Rows from block 2 of a small image classifier, named by matrix and row number. Rows with one number belong to one channel. Each number is 128 + 24 x the weight over its row's rms, rounded and kept within 0 to 255. All counts start at 0. Numbers have three digits each. After the name is the row's rms in percent of the matrix's.
After each channel's rows are labels from the 100 images, of 14848, where the channel reaches its highest value: "lies over" is the class under the peak. Only what is clearly more common there than usual is listed. The data: simulated grey scan slices of phantoms with and without marks.
# convs0: expand 3x3 conv (model.blocks.2.convs.0.weight, 240x40x3x3, each kernel summed), inputs 0-39
# convs1: project pointwise conv (model.blocks.2.convs.1.weight, 40x240x1x1, transposed), outputs 0-39

convs0.70 138:127116111152123147109087111162123154114139093140081104113144103120113118157126132162118124125132109109098110135116050095
convs1.70 108:139184128155120153106123128182128118084105134152097155128153128108104128085128118138087114152161128128165128128152102111
lies over: bone

convs0.78 088:124093178119124143111191124133158091160151153130136125145109110152120126116159146110123163138107136169140130132086164122
convs1.78 107:181152112138137093139162128091128108106151172128128136128136123143128149114148083148099143143128128174156175126087121127
lies over: mark; bone

convs0.94 086:120111102113127145142119117112145150157109131160141126136169119121148150129099118138183164159138132149115094208127130111
convs1.94 097:128128128136186159089128165128128080151137090128128157160157099103171129170124128125121141128091128120094118153118134132
lies over: bone; mark

convs0.231 090:155161149132122152132146121137125143121088168106131136136165117183191137110106105137132119130098095155116135108105129168
convs1.231 070:146151128085098128128129114128189151074095121161146112131126128101128155128138101131185148103161128156116147128128109128
lies over: soft tissue

convs0.187 083:174156160128134112108107095078128149134108102079109105132119102078117131136111132111135127147085123128133112156131120083
convs1.187 084:161187150147128128180160128158128128150146128127110126132128128121145146128150158100108139161128106161090091075128128128
lies over: bone

convs0.40 097:136148155085141093129172110145099135145108152116163085166143133158163106139161131081121154155126141134136118101132143112
convs1.40 103:136072139100152128148128154128128128128153128106128096128153151098153142122150144128178126131183151129096110150128067132
lies over: soft tissue

convs0.43 085:133131121150075129107127133099157116121145103087140130128165078099144138105142127133133126118131089103153145067135170131
convs1.43 114:123113138128149091128150128135097100148193128101147128109171144087128145128128128128128128101157144063092161128128128128
lies over: lung or cavity

convs0.159 118:153144112135129123098138070124129073110140095121110129143152123152108103134119151156092120071123131132121132136177110093
convs1.159 101:112166147132128116136158108154140163128142087138154099106152139095138104100143128128104109115128159092161099189130148103
lies over: organ

convs0.63 073:148123116096111077116119119147105070138134114126105113164092139115116113090132147111181124172142148087119126129135139107
convs1.63 095:158171126106132090137122103128128124128128154098164117173152166132128144128097180139121128142128128128080184128128100128
lies over: mark; bone

convs0.148 096:184117079164136146092101116139102108067129121154113102131095117141143101131091137122135141155117115106127114138127125162
convs1.148 100:112128136115145131104141099128104154148128104118119127143116107128158128128129089107187128128086147152128089158095094189
lies over: soft tissue

convs0.90 094:135145114127098138125151083101162138113096111134155171132140111147139092137121130072139128100116111119116129136055145117
convs1.90 087:128104128127127088128135090128128160093171181128115128128172128128128092128107149172126128132090128128089128160125128175
lies over: organ

convs0.155 118:168094136132127138096120128094145114143126141104142113140072131176132124080117178143097109143106144115161134137155138157
convs1.155 091:128086175162185186128118128128128117128119127140122107087107133128151120105128128128128128133128128128107085128103145065
lies over: bone

convs0.83 098:147124121133118113122118094107122144097123128122150107124133126168132118161125102042162138121114137131123094137128083178
convs1.83 101:145128138154147128128098128095128138100125095133128099128094084097131121128126167128144095106155121052128128148102128169
lies over: soft tissue; bone

convs0.182 104:112146094128130150102098138132098144178093105135131091134107122132142104107126107125136075106081146127130129164095163108
convs1.182 083:150095128173128128165139128160128161095150120128154128128140174106098129089128129169119118123128130148150114128084103183
lies over: lung or cavity; soft tissue

convs0.19 084:162092078121114111130130112146096125125149085120150126139130155109123106144153091148115122123150170123102105113073170143
convs1.19 081:128128117119128128128171128147128171128086122096177099136090128135128128128081164160128128182111128128128101165149125160
lies over: soft tissue; bone

convs0.216 085:159136113141133162120137108108140116119116083146121133085182124139154091134104160147121116112139114085179136157130163114
convs1.216 113:116111118091128137102071160128128151117091128146111128079128128128131137106100049143128128164157121128113128128102131128
lies over: lung or cavity

convs0.229 123:141128108189086136083122132105143119097110165158130146177164113128135105168141152111113123139146145133108121149133145101
convs1.229 106:092141128128145128150124145153128173077128122128165128115128089118128128105105163109128100074161166128082102128125116111
lies over: organ; lung or cavity

convs0.220 120:139101115138117136114119133145074132176105143123118114143120095154181117127160112137120076156163146129128179116144127106
convs1.220 103:152075128162099139115128081128108115152096125128128118128128111158170128128094128153108116136115167088100097128148090101
lies over: organ

convs0.156 089:156151115161107095126085085140119191129112119121129113088148143157168104127119129121123105114145123144121182149122145127
convs1.156 091:110161103142099120105107139112166128159128128128150147128124128128168128144139085150183141138112128128089157170090171128
lies over: mark

convs0.116 091:129098125083156063130154102106124158140129139097153125147141128135161109116133167133140143117154100119140168085108119101
convs1.116 103:109128078133156079134149125085132128150128150109157128079110075117160151111128135145128153128154151128128146088143110147
lies over: organ

convs0.139 113:159125093127116121114162156133133165126133124128175164127119158102134160125111094137129100190120128150120102106148082144
convs1.139 098:117124106139147128161153146128131148093128063128149128113145168128095112118128128128092165145148110157177079134141105128
lies over: bone

convs0.108 115:105112145127135177111095148128149110140128150106132130129119070158168099125137096145094103127122133167155101140105133082
convs1.108 122:147107149096111147147145128076124105113128153128089101153159100195150115104105110099109096114165128125128128128128108128
lies over: lung or cavity

convs0.236 110:175131133129080142173133105122126143120155119118150107136110106104106161152109143126160151148118151115125174116100068134
convs1.236 099:084180128113128128137128128140128142128128082128082105128088154128147181125099163107128120128157133145133106128122128184
lies over: bone

convs0.42 107:124161150121110168122150086122095134175161112115143152124091137143160089159074160129141134122140117141096133115110139122
convs1.42 095:065126136164128140135155128144146134100136102132158128091169175113128104128099153106133128106143125146112101133089175128
lies over: organ

convs0.132 096:093150127139156126110154100100128120079125141150091118155124133181150094170120126112137106150105127165176150126126138130
convs1.132 109:086128136113128146151097089094117108155102128110102102112078128128153128145187122130149120128128115182092128128128107114
lies over: lung or cavity

convs0.45 136:185161141134107151143166119169131101092120094102120111127139187150130124124123120152083126121138141116154154117160124124
convs1.45 080:121143136128088128128143074113177128150118128101136098094140128152128107097131158139081128113139128116084128161177128103
lies over: bone

convs0.77 123:142108104147118133117155101085136096153095118107178152085098136142133133161115142157107146120150145079083127136124132119
convs1.77 103:128128128156122128128128128106128165090072083128178116158128148167086128128152106174128114153158109128119130130098115133
lies over: organ

convs0.164 091:133119135119104181082143121124133137144066113159138102146149136152122133119134143134123146134104144150129048123143108143
convs1.164 093:128121128128128110111151137060128109145145128080114127088165129128128151128178124100157165134128128128108181167128128128
lies over: mark; bone

convs0.160 082:135122098145141159104112115126088127107130153170133084128106126138113152170103161141118116135081130108088121089088108134
convs1.160 100:105106128128159128091102128104119139128164128102117140085158164128118174128159128095176154163104168128119103127108111128
lies over: bone; mark

convs0.12 101:141154158136159096161140103132149129109130120137151106101151163145141127099093096107123109112115194118103143157115087140
convs1.12 080:128128107145079154095128104147128142128105160091122128128121092162106126131116188133159128085140128098092157122138128093
lies over: bone